Weights of a small image classifier: depths [4, 7, 7].
Rows from block 8 of a small image classifier, named by matrix and row number. Rows with one number belong to one channel. Each number is 128 + 24 x the weight over its row's rms, rounded and kept within 0 to 255. All counts start at 0. After the name is the row's rms in percent of the matrix's.
After each channel's rows are labels from the 100 images, of 14976, where the channel reaches its highest value: "responds to" is what is common among them. Only what is clearly more common there than usual is listed. The data: rosettes with rotational symmetry.
# convs0: first 3x3 conv (model.blocks.8.convs.0.weight, 128x128x3x3, each kernel summed), inputs 0-127
# convs1: second 3x3 conv (model.blocks.8.convs.1.weight, 128x128x3x3, transposed, each kernel summed), outputs 0-127

convs0.99 131 [145 128 143 132 133 109  80  91 154 148 160 148 143 164 121  97  99 138 148 104 130  66 139 117 141 102 115 120 103 100 115 139 168 156  96 171 133  97 111 170 136 128 184 131 141 125 103 110  98 100 127 153 147 159 101 134 133 136 126 114 135 118 106 143 180 109 141 120 131 133 152 122 150  95 140 144 107 150 109 160 141  85 101 108 123 127 129 155 145 103 146 113 132 143 152  98 189 133 124 104 144  99 125 149  90 125 102 109 118 131 147 134 100 134 157 121 147 129 143 111 171 129 173 123 151 135 135  52]
convs1.99 119 [133 114 108 144 145 129 204 120 134 122 116 125 180 114  90 123 147 106  90 107 137 123 137 130 129 119 150 124 145  80 126  94 109 163 125 105 143 129 138 139 132  96 102 180 108 165 122 147 147 140 124 160 101 136 127 112 146 160 165 114 161 134 129 103  99 158 120 157 125 130 124 128 111 101 121 137  95 118 146 117 122 109  98 157 125 159 136 108 130 103 133 149  91 133 156 139 130 165  94  95 147 155 115 157  91 163  98 172 182 115 126 102 121 150 103 160 125 121 156  55 147 124 115 144 150 154 116 156]
responds to: cool; three-fold

convs0.23 107 [101 127  81 121 139 130 135 104 110 116 117 135  99 135 119  78 142 155 135 121 167 118 120 112 145 114 119 119 143 135 133 129  79 169 107 170 119 111 141 144 149 114 140 110 105 106 120 128 121 138 119 132 124 103 129 157  81 100  97  39 141 129 141 166 155 132 111 114 113 143 118 144  83 111  98 129 151 144  92  73 113  74  86 132  93  83 104 119 130 103 142 132 144 153 118  86 145  81 130  98 120 125 147 156 152 152 122 114 101 144 139 103 151 126 114 153 144 109 141 146 111 157 111 126  93 104 140 155]
convs1.23 100 [138 110 118 104 116 201  81 117 159 112 109 128 123 112 136 105 104 135 146 138 111 151 108 141  95 145 147 107 123 138 154 131 146 115 131 125 125 159 130  92 141  85 145 137 116 176 127 134  92  96 144 128 112  91 143 167 167 161 123  63 142 124 138 105  95 128 118 108 112 141 129 136 146 126 131 153  97 160 115 144 156 155 119 154 115 113 105 110 103 103  72 135 111 133 117  87 125 103 112 109 162 138 140 112 151 103 145 129 133 152  85 111 130  77 116 128  65 114 126  79 119 111 139 177 115 137 110 139]
responds to: grey

convs0.5 080 [126 147 132  88 121  96 137 130 158 134 113 107 106 122 110  98 104 121 138 125  99 109  81 110 136 118 133  94 115 146 131 123 108 136 147 104 114 144 131 108 129 212 138  62 165 108 134 118 143 109 136 110 153 155  81 170  74 123 118 149 129 149 141 157  97 142 111 168 100 105 112 143 127 136 140 113 108 112 153 131 109 166 143 145 121 162 119  94 105 101 149 152 128 115 157 170  97 114 120 106 116  82 136 134 149 127 125 119 161 156  98 152 153 150  91  96 102 154 136  99 151 121 156 128  89 105 103 133]
convs1.5 127 [105 127 127 114  90  98 126 134  86 127 114 112 121 150 117 155 126 147 130 138 133 163  32 165 120 129 149 181  73  90 125 134 123  77 126 111 135 116 169 120  99  89 115  75 149  81 144 127 114 101 114 178 132 107 114 114 134 138 145 131 112  86 120 144  99 129 135 100 146 103 136 131 152 123 106 117 115 157 178 144 113 135 122 107  95 113  65 109 108 138 143 141 151 114 114 125 107 130  93  99 145 148 134 132 123 119 111  88 134 124 125 118 102 138 161 148 101 113 132 106 134 108 113 130 149 147 133 133]
responds to: cool

convs0.79 084 [129 143 137 111 144 144 102 145 139 150 150 109 126 124 162  78 125  75 163 122 144 126 102 135 160 164 105  90 130 141 171 162  93 117 137 122 132 146 156 150 142 164 138 109 113 116 146 141 150 123 149 130 134 160 135 142 107 144 159 195 160 135 151 118 116 140 114 144 130  94 155 127 130 120 159 165 156 133  68 124 162 119  98 128 114 148 121 105 142 114 154 161 118  94 118 122  73 142 130 153 124 174 165 184 142 142 100 146 148 117 125 172 134 136  99  85 145 159 158 157 119 126 145 124 114 130 159 116]
convs1.79 147 [134 112 155 163  89 104 120 140 138  98 128 142 115 124 146 137  97 116 107 106  68 142  49 124 142 131 120 140  88 110  88 165 132 123 129 137 135 122 131  78  93 108 131  16 168 131 122  83 140 102 140 154 139 102 141 132 140 113 126 103  82 147 129 110 101 121 130 146 144 144 106 145 118 152 111 120 138  95 144 133 131 138 131 130 143 146  60 122 126 148  93 114 135 128 139 119 110 120 108 124 137 111 127 104 124 109 122 102 113 127 116 153 154 129 147 151  96  94 112 132 128 133 142 113 135 164 112  97]
responds to: vivid

convs0.101 110 [139 143 108 105 112 127 164 114 161 145 190 133 144  95 135 104 148 127 104 151 115 130 141 151 119 150 103  95 140 162 109 108 138 157 142 120 141 149 104 131 169 108 116 124 164 109 107 145 152 106 126 143 132 102 123 109  36 132 125 113 108 153 150 125 152  39 162 137 127 120 139 109 108 120 117 134  92 126 114 143 118 164 127 123  88 128  96 130 149 178 143 136 156 123 130 123  91 122 133 127 128 118 135 133 134 130 174  91 112 187 115 132 140 103 154 110 152 116  92 105 125 163 109 155 112 115 116 114]
convs1.101 111 [137 146 120 129  98 139 122 119 121 153 102 149 110 138 114 107 108 112 139 146  99 127 123 130 121 123  95 114 131  95 152 113 142 118 127 165 101 138 131 136 141 113 162 161 156 115 135 136 106 131 139 115 125 110  47 173 112 133 162 120 198 139 141 125 121  89 105 115 121 113 111 108 124 181 104 153 181 130  83 116 132 118 119 110 136 117  90 150  85 146 113 172  95 126  58 140 113  98 162 174 126 135 112  86 150 139 142 130 139 126 127 113 138 137 139 184 124 117 111  95 135 123 129 177 103 121 141 118]
responds to: earthy

convs0.93 109 [126 129 101 101 129 108  89 115 155 108 127 138 144 143 150 121 119 115 140 167 129 115 136  92 137  64 111 105 127 154 107 136 117 135 112  97 150 135 104 130 138 113  96 149 128 154  92 122 128 148  98 137 133 133 123 134 131 137 117 122 108 119 119 120 144 132 105 129 127  91 110 119 180 122 119 130  82 121 139  42 139 149 105  77  99 130 118 103 150 113 103 105 110 171 133 118  47 110 121 113 107 125  87  77 124  74 152 148 130 150 156 119 155 109 143  96 154 119 106 159 126 120 166 136 146 121  93 123]
convs1.93 099 [108 152 146 142 185 120 180 157  86 159 157 173 168 124 130 122 108 141 128 144 108 151 120 134 112 157 161 117 111 129 164 124 133 116 114 115 130 101 155 116 125 141 129 119 106 109 145 104 139 123  53 152 113 177 200 111 155 116 106 102 122 108  99 148 140 120 124  89 125 131  97 107 108 120  80 117 169  95 135 119 108 118 129  79 153 125  99 103 109 148 118 126 124 127 162 126  84 117 120 142 147 131  71 111 117 129 131  98 117 150 114 114 111 125 130 185 152 134 110 137 127 107 147 136 152 129 128 128]
responds to: pastel

convs0.67 115 [132 149 137 127 168 111  90 115 120 142 122 100 167  80 163  46 142 114 168 108 116 127 113 127 136 123  91 128 148 139 143 145 121 158 147 173 130 112 125 121 174 143 110 122 152 105 140 142 144 102 163 152 134 152 102 145 121 152 119 113 177 137 106 128 146 167 174 135 132 143 102 172 115 135 121  91  96 135 153 112 164 151 152 151 133  85 154 140 109 116 148 152 156 146 123  88 144 118 116 147 162 100 160 100 121 131 117 125 140 118 147 145 157 111  94 171 151 138 174  89 119 146 123 133 152 136 147 122]
convs1.67 119 [128 121 117 109 113 148 135 126 169 128 115 155 112 154 129 138 112 109 129 120 118 110 178 127 104 152 146 153 195 100 154 119 145 130  90 104 123 154 159 154  60 172 110 163 115 121 112 125  88 128 107 124 151 129 154 113 123 114 143 177 115 155 140 139 121  97  97 126 105 128 143  84 102 111 133 132 150 122 161 135  85 101 112 113 117 178 151 148 148 107 147  94 146 114 125 155 115 124 131 112 126 166  80 165 138 147 144 128 129 133 103 135  82 183 101 140 119 136 121 107 147 118 125 181 107 108  99 147]
responds to: dark

convs0.105 133 [121 119 139 153 141 122 125 145  80 133 102 129  58 145 127 122 142 130 155 139 136 153 129 119 106 151 148 115 138 104 145 150  90 162 142 121 101 134 113 145 137 141  65 141 123 140 130 111 155  91 154 102 129 150 169 149   7 117 117 118 138 116 165 145 132 147 151 130 149 151 108 126 167 175 132 123 149 131 114 112 135 105 125 165 111 121 130 124  78 131 145 147 164 121 130 108 140  99 133 152 113 113 149 120 129 144 129 136 181 133 153 163 162 136 136 147 137 113 144 127 104 133 113 132 158 134 144 167]
convs1.105 116 [159 117 126 127 137 140 117 141 164  69 119 107  84 143 130 140 130 129 118 139 114 138  84 118 111 111  97 115 100 109 105 107 115 180 140 132 125 123 133 148 127  94 124 149 124 148 125 104 110 127 164  93 157 105  78 166 255 117 128 139 181 124 139 144 105 130 132 129 143 118 134 169 143 134 108 145 111 129 122 128 119 114 189 145 129 116 154 131 115 117 133 125 102  74 137 129 148 111 150 126 137 143 142 126 151 138 127 141 135 150 112 123 165 120 113 125 102 113 125 120 113 108 106 159  79 111 137 110]
responds to: grey

convs0.42 091 [124 128 146 163 119 167 175 134 144 110 120 144 148 123 136  97 124  63 153 134  95 154 129 109  86 126 109 131 148 112 126 128 127 129  70 105 122 118 141 151 153 146 120 104 137 111 126 111  76 147 152 128 144 107 136 124 139  98 156 111 101 188 167 133 146 112 117  61 134 136 131 154 173 123 162 145 169 129 140 175 110 106 143  82 103 156 133 134 134 118  68 103 126 114  97  93 128 166 134 130 129 124 136 158 113  99 134 101 108 110 110 129 112 158 144 143 110 106 136 115 126 117 114 108 152 119 176 143]
convs1.42 093 [133  65 135 110 120  65 110 129 113 125 131 134  91 126 101 105 143  86 112 104 127 125  91 123 128 141 139 134 135 138 118 111  94 159 122 137 121 121  86 177 107 143 128 106 150 139 154  88 122 119 133 122 134 118 109 162 136 100 140 134 107 128 101 139 120 122 125 101  98 101 106  92 137  80 124  90  96 116 155  86 147  94 147 173 139  91 125 156 105 124 137 117 139 141 136 142 140 132 137 161  84 108 161 137 110 197 130 144  90 123 108 146 167  92 122 101 141 135 164 143  83 102 134 140 100 114 121  90]
responds to: dark

convs0.56 084 [ 88 142 144 118 110  83 123 144 135  82 155 153 129 128 110  59 117 106 179 120 116 120  91 146 114 114 119 152 105 114 144 126 102 133 114 128 159 152 107 131 156 154 133 162  72 106 142 142 100 176 100 140  91 126 114 125 127 119 141 145 129 111 142 137 142 132 121 102 121 111 112 100 117 107 154 115 129 136 129 105 121  65  96 120 114 177  96 171  92 130 129 113 119 166 114  85 103 132 126 120 110 157 110 147  99 127 106  52 112  91 119 150 145 139 137 104  98 140 149 117 105 143 103  97 131 119 135 125]
convs1.56 073 [134  90 122 168 133  94 149 108 133 106 128 118 113 100 139 164 131  77  93 140 117 135  96 132 128 119 141 110 162 157 128 144 133 122  93 139  98  55 118 164 124 145 121 121 159 198 115 122  95 140  84 144 145 175 139 158 171 145 140 123  96 137 127 123 131 100 132 133  78 151  98 173  97 158 107 103 103 101 117 116 127 121 103 144 100 148 105 106 123 107 115 115 135 105 142 150 129 127 116  81 137 174 106 126 111 123 145 109 148 129 141 130 164 125 119 156 107 135  91  97 152  85 104 143 124 119 110 129]
responds to: vivid

convs0.102 087 [133 146 163 120 129  51 145 143 110  99  99  98 105 143 138  90  96 115 126 134 129 158 108 134 172 137 129 131 109 131 117 115 134 130 122 113 139  72  86 127 119 106 145 103  90  90 119 126 133 101  86 120 127 144  70 123 165 133 151 162 130  73 140  84 106 132 111 117 112 118 130 110 120 145 119 123 123 155 132 127 156 120  99 112 130 145 112  87 103 114 166 152 121 149 103 114 131 101 114  94 121 115 129 136  97 110 114  77 107 124 110 114 154 139 110  70 106 123 110 136 145 152 125 133 162 162 113 189]
convs1.102 092 [103 134 137 171 166 119  71 129 129  98 190 111 151 121 143 155 155 156 129 111 143 127 123 107 144 139 143 131 143 135 128 144 122 158 141 138 128 119 116 126 124 120 100 113 146 162  99 137 157 102 112 117 147 148 193 107 172 132  96 108 124 129 128 165 145 132 153 158 143 101 153 135 136  93 148 107 106  73 170 175 140 135 145 125  99 115 169 143 142 127 136 114 134 134 158  97 126 175 123  84 121 119 112 159 140  82 154 108 113 126 117 128 101  94 148 122 187 134 162 122 105 131 113 141 165 131 106  92]
responds to: pastel

convs0.72 097 [131 122 130 116 175 161  99  96 145 141 110 150 144 152 150 132 138 128 118 137  91 132 171 109 108  90 105 142 100 111 133 121 141 130 131 184 144 181 102 129 119 148 132 103 158 160 109 124 141 107 131 149 148 172 126 161 107 108 139 154 172 148 127 108 143 138 173 123 154 161  87 161 113 127 108 133 112 115 115 168 136 115 158 141 139 129 128 130 105 176 122 130 162 165 107 100 124 161 113 213 130 144 120 123 155 144 135 156 108 146 125 135 164 126 121 108 175 116 146 172 137 107 131 116 139 131 152  89]
convs1.72 100 [136 124 109 139 114 163 152 106 161  94 160  99 173 137 114 129 134 113 119 117 134 107 150 137 111 143 119 105 177 150 124 133 106 124  84 115 132 137 132 112 114 136 128  69 117 138 182 125 119 134 101 146 136 121 147  96 143 151 141 129 135  82 112 130 134 106 131 122  92 111 126  90 127 138 132  84 172 139  87  98 127 143 129 116 118 116 128  90 160 127  80 108 131  87 114 126 123  55 131 116 151 121 102  68 142 175 107 133 125  71 125 138  96 138  73 158 115 134 124 117 141 111 107 100 103 139 135 118]
responds to: warm

convs0.15 084 [136 119 154 158 149 100 159 153 129 113 147 109 134 128 109 118 120  78 120 127 110 129 126 139 118 110 103 168 159 116 100 112 124 118 145 134 107 120 181  59 149 130 162 150 128  83  56 142 142 133 136 136 106 113 142 122  82 122 104  99 112 103 100 141 164 109 104 130 112 143 135 109 121 103 136  93 135 127 104  58  84 120  93 139  96 127 126 107 127 106 102  92  81 115 133 102 157 127 128 162 154 107 108 144 157 123 139  83 142 137 142 137 130 186 147 110 152 137 127 122 133 151 123 142 127 142 115 161]
convs1.15 091 [140 142 126 121 103 134 107 118 101 177 121 148 128 141 113 124 141 112 123  94 101 136  97 128 171 159 143 110  95  99 109 126 125 130 146 127 158 148 169  86 139 112 128  17 132 101 152  98 117  77  99 127 159 120 159 138 147 139 148 105 115 135 116 138  97 120 126 124 161 125 160 168 107 130 100 138 169 116 140 160 136 156 126 130 136 157  82  73 169 127  90 126 136 135 138 126 123 138 143 161 120 122 111 120 153 120 125 144 136 125 123 114 140  97 118 141  87 109 120 137 105 105 145  64 140 120 132 129]
responds to: earthy

convs0.44 085 [138 102 153 122 112 137 147 174 105 143 121 134  87 108 142  89 112 103 181 137 100  99 162  37 150 155  90 153 146 104 126 124  74 137 142 110 107 136 144 106 134 130 117  81 142 102 112 103 149 150 162 113 124 121 141 129 103 133 180 128 131 158 111 111 152 107  98 132 126  99 147 128 134  99 103  93 152 143 112 139  88 134 147 127 159  96 150 106  86 143 116 119 150 148 137 125  91 109 172 112 123 120 107 148 140 135 154  96 182 115 139 121 117 133 109 101 142 136 152 137 107 149 144 127 119 154 127 109]
convs1.44 109 [132  79 135 134 126 106 154 144  89 140 106 114 119 112  98 171 128 115  88  86 123 101 137 154 121 126 112 142 145 136 107  96 164 137 107  94 104 164  68 200 119 103  68 151 105 132 121 120 131 130 169 167 115 105 114 150 137 114 118 122  97 119 133 111 133 113 135  86 120 172 144  99 157 120 127  94  97 138 131 139 111 127 126 141 146 131  95 144 147 157 125 142 105 171 111 129 147  82 116 167 121 137 132 136 106 165  93 152 150 124 123 132 101 119 148 136 116 116 173 131 139  72 142 107 120 105 136 141]
responds to: dark

convs0.112 095 [140 120  90 123 105 130  90  90 115 121 159 140 149 122 157  96 111 105 166  81 143 150  90  92 147 123  82 124 112 142 129 138 138 112 126  86 132 131 137 113  98 145 133 121 150 133  78 122 147 106  98 141 122 137 145 121 103 140 140 148 120 103 137  75 130 143 110 155 153  76 125  87 119  89 124 103 112 129 149 117  73 171 155 163 124 111 116 141 116 159 165 132  87 147 111 113  76 146 116 131 137 126 136 129 117 124 137 111  95 151 150 192 152 127 131 100 168 147 131 143 158 136 132 139 104  85 103 138]
convs1.112 092 [110 112 131 133 167 141 165  86 116 163 135 109 126 164 116  92 172 129 141 110 108 129 145 133 117 123 123 146 157 143 104 154 141  88 136  91 130 116 111 164 129 133 102 121 122  89 142 117 125 134 112 151 112 145 131 143 141 106 102 150 143  63  90 128 145 115 148 114 108 100 121 147 116 185  54  92 175  99 107 135  84  90 146 142 106 152 144 116 173 126 149 137 163 143 113 136  58 135 134 145 129 130 125 141 114 123  96 132 112 141 124 139 130 150 103 171 163 134 148 124 142  99  98 151 137 115 148 138]
responds to: vivid

convs0.41 127 [123 133 113 158 107 128  71 140 161 162 157 156 119  98 158  92 107 135 103  95 141  92 115 118 145 118 138 127 173 145 125 114 146 101 148 149 120 139 124 105 107 109 169 123 150 156 134 130 159  77 132 143 128 109 108 136 113 143 122  82 159 118 104 145 135 111 117 132 142 154 143 168 120 150 139  81 103 150 127 140 146 169 142 126 188 108 114 135 135 103 146 113  99 170  85  67 132 109  84  95 151 105 117 134  93  89 110 111 123 115 113  94 100 128 122 176 137 145 152 145 153 136 146 123 117 112 120 104]
convs1.41 099 [156  82 107 132 140 179 176 155 130 118 126 137 173 120 120 131 132 118 133  88 160 171 130 139  89 112 115 114 170 168 145 128 128  91 108 171 150 164 130 120 130 110 118 182 130 117 168 188 112 112 116 136 113 120 173 140 126 124  96 101 151 133 144 118 105  86 126 150 132 102 124 163 129 152 110 142 165 138 127 122 113 143 115 121  80 136 124 102 153 129 160 167 137 168 127 122 136 101 125 122 153 148 117 134 107 138 124 128 169 149 134 125  69  92 115  86 103 108 148 126 151 144 135 137 151 156 105 121]
responds to: cool

convs0.83 095 [ 98 142 149 146 146 109  84  99 130 109  98 140  95 129 135 124 158 124 143 146 118 141  97 128 119 168 104 120 125 112 151 142  99 103 123 140 114 139 110 120 129 112  97  97 113  95 134 148 129 105 106 110 130 145 132  93 123 157 122  69  96  86 130 181  76 146 157 110 118 109 143 121 143 102 118 141 114 117 108 157  99 103  93  83 106 107  85 151 131 116 138 144 160 163 114  96 123 109 106  84 109 130 156 112 112  90 143 100  57 130 140 128 125 126 160  90 113 148  95 133 159 111 118 142 152 135 130  75]
convs1.83 079 [163 133 111 115 158 160 128 127 127 168 195 185 157 135 111  57 114 136 151 120 119 143 127 138 148 125 133 114  86 192 115 146 116 155 123 152 130 153 179  88 113 159 151 127 157 148 163 149 149 126  96 135 165 155 112 113 134 130 134 110 128 117 133 151 156 144 114 128 106 138 121 119 128 123 149 112 105 114 107 144 149 153 148 169 149 128 124 114  98 125 114 120 141  93 174 110 166 144 150 129 146 153 164 109 149 165 126  83 138 148  98 144 167 132 110 152 117 125 154 121 144 148 161 141 120 127 120 165]
responds to: mirrored; earthy

convs0.74 095 [120 135 156 124  95  53 124 105 104 109 156 150 145  98 119 106 132 131 135 102 154 141 133  84 146 115  92 143 120 110 111 104 126 115 140 142 136 113 113  85 130 120 160  73 117 103 142  81  97 127 114 128 173 170  89 144 153 128 103 191  73 129  95 100 121 122 138 142 149 128 141 115 134 130 128 106 147 118 111 157  82 144 139 117 103  90 121 113 163 106 102 141 174 103 134 138 146 137 113 164 117 124  95 152 125  81 114 159  64 114 124 122 140 117 122 102 133 128 135 139 110 123 116 102 139 127 127 105]
convs1.74 105 [133  94 107 108 128 171 186 108 113 167 132 101 179 116 117 155 127 138 154  73  98 131 106 118  87 124 119 141 142 131 109 125 127 106 157 121 172 107 140 151 148 114  95 136 174 192 119 115 136 131 113  96  94 176 111  86  85 150 133 149 163 138 126 133 156 141 128 142 126 121 117 154 106 106 137 155 143  67 106 125 123 126 147 162 139 145 154 120 120 126 169 154 125 129 102 151 143 123  97 131 153 128 139 145 102 152  97 159 155 126 140 150 135 122 147 177 156 117 127  98 156 110 147 139 108 138 123 143]
responds to: warm

convs0.52 110 [143 135 115 118 100 145  90 146 131 124 147 130 137  73 108 111 144 172 125 124 151 130 176 128 139 126 156 117 129 140 117 120 112 161  96 131 121  74 100  95 121  92 135 164 113 158  53 139 130 133 118 121 101 134  92 118 139 117 102 117 123 109 139 156 135 128 131 133 140 119  86 111 152 135 135 100 105 118  97 104 125  89 136 131  93 108 126 140 130 118  67 117 144 145 140 109 146 112 133 119 134  29 113 161 118 123 118 120 128  78 134 107 170 147 132 141 113 111 117 111 147 136  91 154  92 159 100 132]
convs1.52 108 [ 99 126 107 120 131 123 141  99 160  91 129  99 132  77 120 146 122 126 160 155 148 123  81  99 124 137 156 134 162  88 145 122 150 107 112 122 110  75 113 125 144 114 130 144 136 171 149 153  82 115 122 141 113 110 171 156 138 133 137 124 163 108 118 106 128 121 131 128  99 113  96 138 135 118 139 110 135 191 101 134 140 118 124 137  74 138 147 144 103 148  94 120 149 156 115 116 143  80 170  86 131  70 135 166 106 153 144 134 116 127 119 112 143 141  95 122 104 104 132  57 155 155 112 149 153  99 135 127]
responds to: dark; grey

convs0.65 082 [ 87 140 157 126  87 149 166  90 147 171 121 103 128 109 112  84 111 108 178 134 141 113 117 102 112 115 109 136 120 139 135 130 129 119 124 124 142 129 117 114 121 160 135  76 139 125  82  87  66 111 147 113  74 149 113 103 172 108 126 121 137 102 138  98 122  98 113 131 122 145 105 170 114 132 133 149 147 145 148 150  86 118 124 141 106 113 144 152 131 118  73 111 103 120 116 144 169 130 125  98 104  84 119 165 112 103 102  91  80 109 154 139 117  90 106  99 131 133 112 130 133 134 113 119 110 123 122 182]
convs1.65 094 [143 124  87 140 111  81 161  75  84 112 114  87 164 147 126 145 175 118 106  96 168 116 114 107 107 111 127  99 131 138 110  98 111 151 118 135 132 155 109 110 145 114  94 124 148 114 147 136 124 114  90 153 118 180  78 143  91 144 143 125 124 135 118 135 183 147 149 124 134 117 112 111 134  61 153  99 143  99 102 125 129 144 143 136 145  95 126 147  83 119 150 113 160 148 112 115  93 111 121 135 119 127 146 108 140 123 110 160 111 142 136 131 119 120 145 204 174 146 114 137 137  98 124  95 126 128 143 135]
responds to: vivid; warm

convs0.76 110 [ 82 130 120 116 123 108  81 122  79 120 120 111  94 118 115 144 122 122 114  95 132 118 131 124 123 156 124 158 100 116 105 140 105  97 124 106 124 103 101  72 107 112  79 104 127 101 133 128 140  98 113 109 109 124 104 127  91 120  96 120  74 134 118 136  92 120 168 111 110  87 147 133  88 149 135 135 116  92 141 149 162  98  76  84 132 107 104 138 128 142 131  61 170  97 125  93 122 136 101  99 110 106 151 123 124  89 107  81 126 141 131 144 132 139 127  94 110  86  94 107 121 104 111 110 127 133 130 135]
convs1.76 120 [174 152 123 109 152 128  99 126 187 156 149 146 158 129 147 124 146  91 132 181 140 146 103 156 113 116 125 110 151 158 154 144 124 183 118 151 147 107 145 147 147 128 172 112 137 159 133 157 121 110 123  84 121 141 136 108  40 123 133 119 147 127 161 153 136 126  89 153 119 147 131 103 158 120 133 128 164 125  99 148 131 135 172 181 135 139 131 129 115 132 146 132 122 143 130 143 158 148 156 156 122 130 113 128 148 193 170 146 142 115 121 148 153 105 131 167 141 148 145 135 162 166 116 141 130 149 140 114]
responds to: warm

convs0.61 081 [128 103 124  84 107 126 135 152  93 121 128 143 116 178 127 171 147  86 122 138 135 112 146 104 122  82 183 130 162 127 144 126 126 126 103 105 125 130 159  93  94  88 139  91 101  81 146  99 122  78 123  83  97 117 123 113 110  88 119 137 135 115 138  96 144 129 110  83 139 124 115  76  80  84 143 120 112  93 162 138 129 121 105 110 105 119 109  82 126  98 102 149 130 112 111 140 120  84 155 124 151 109 128 145 124 111 148  98 142 102 118 112 111 109 133 115 111 104 108 120 135 106 126  99 102 103  96 103]
convs1.61 088 [145  90 100  91 103 166 155 138 109 169 147 123 134  97 128 126  95 122 137 110 174 177 108 118  89 147  98 126 115 130 129 112 152 143 110 157 117 122 136 147 140 151  69 108 131 155 121 129 119 128 116 198 161 115 104 175 150 109  93 138  90 115 152 126  85 156 107 122 117  98 123 147 131 110  98 111 141 115 134 121 137 120 129 153 107 149  97 154 107 180 139 125 113 150 152 130 102 118 101 126 157 144 160 139 127 154 100 101 129 115 127 123  68 118 135 114 103 144 132 139 119 109  84 116  82 105 169 137]
responds to: vivid

convs0.26 102 [142 144 120 142 115 104 112 151 116 124 145 107 143  89 151 134 164 127 125 161 142 102 124 107 132 119 171 139 146 138 140 113 113 132 125 167 137  97 146 152 115  50  96 111 114 138  79 129 145 156 160 111 109 150 109 113 104 161 110 164 116 110 126 132 125 148 118  89 103 119 129 107 104 163 112 145 138 150 114 125 146  56 141 115 117 155 123 168 137 147 130 133 121 105 117  98 171 128 153 107 125  56 156 172 126 118 148 170 129  98 168  91 124 118 105 184 132 146 131 149 145 143 125 142 100 125 124 133]
convs1.26 096 [127 157 134 133 160 122 167 136 183  85 134 104 137 120 105 154 115 103 115 107 137  89  95 126 138 137 196 117  90  91 137 137 143 114 103  98 126 120 111 172 136 149 184 143 117 138 135 192 105 158  96  89 108 104 153 121 139 111 134 124 126 105 140 139  91 113 132 125 114 140 145 159 124 116 164 123 129 119 161 145 148 129 139 134  91 114  88  98 120 112 123  72  93 140 119 163 144 145 154  68 138 121 130 117 105 156 159 108 158 123 120 113 117 106 137 133 133 144 116 103 168 116  98 138 154 124  96 129]
responds to: grey

convs0.45 099 [114 165 120  83 106 117 114 139 148  93 127 108 131  94 116  81 123  73 154 140 147 132  86 128 140 105 128 127 139 151 116 141 150 114 133 159 136 144 148  91 129 110 155  95 154 134 147 161 128 124 148 122 117 131 125 150 166 173 140 124 158 146 103 107 126 102 147 135 119  93 116 108 144 133 170 142 104 137 121 117  77 151 134 112 127 114 138 137 117 126 157 140 127 148 111 102  92 114  75 101  97  92 150 153 107 127 132 100 114 178 118 156 137  95 102 113 164 142 183 111 189  99 119 100 152  94  96 144]
convs1.45 100 [157 152 157 127 105 179 161 102 110 158 154 186 127 157 143 115 148 192  89 138 169 135 157 103 115 118 128 116 156 113  98 132 123 125 101 118 162 161 126 115 145 122 162 188  88 126 109 138 109 170 111 152  98 174 135  84 130 106 114 155  99 137 110 127 136 125 113 120 126  81 162 130 146 132 105 113 125  89 131 133 152  97 144 103 143 132 188 124 125 121 140 130 115 157 133 149 124 143 120 118 146 140 112 125 132  86 127 113 112 139 166 133 110 117 137 139 184  94 106 119 138 111 121 139 152 149 100 138]
responds to: warm; cool

convs0.94 075 [141 135  65  74 139 146 174 139 142 133 111 114 145 106 135  95 142 133 188 111 133 134 133 104 134 117 120  99 117 130 136 121  98 101  99 127  98 106  97 156 135 133 124  72 120 119 142 118 108 129 144 136 120 147 148 132  72 126  95 132 137 131 153 144 104 132 156 133 131 129  80 146 141 147 145  66 111 109 101  87  87 133 132 159 104 138 116 132 135  88 144  80 122 128 159 109 112 118 137 129 129  86 119 127 108 137 152  98 189 114 116 137 130 138 116 128 163  89 132 129 147 143  95  63  96 132 123 146]
convs1.94 108 [126 137 144 132 145 143 149 163 120 142 175 119  98 126 141 122 124 132 123 187 175 117 105 156 131 104  80 137 125 137 173 119 131 147 140  90  85 164 122 160 143 111 154 143 152 138 141  87 125 125 138 106 141  96  71 137 183 132 129 145 121 114  87 141 174 147 113  93 145 146 196  90 104 120 125  77 129 130 135 129 120 112 130 134 135 124  85 146 137 103 144 129 126 110 119 154 141 154 127 143 151 140 154 139 166 153 133  97 119 148 110 135 136 139 128  88 167 116 116 124 143 171 146 149 131 149 137 179]
responds to: earthy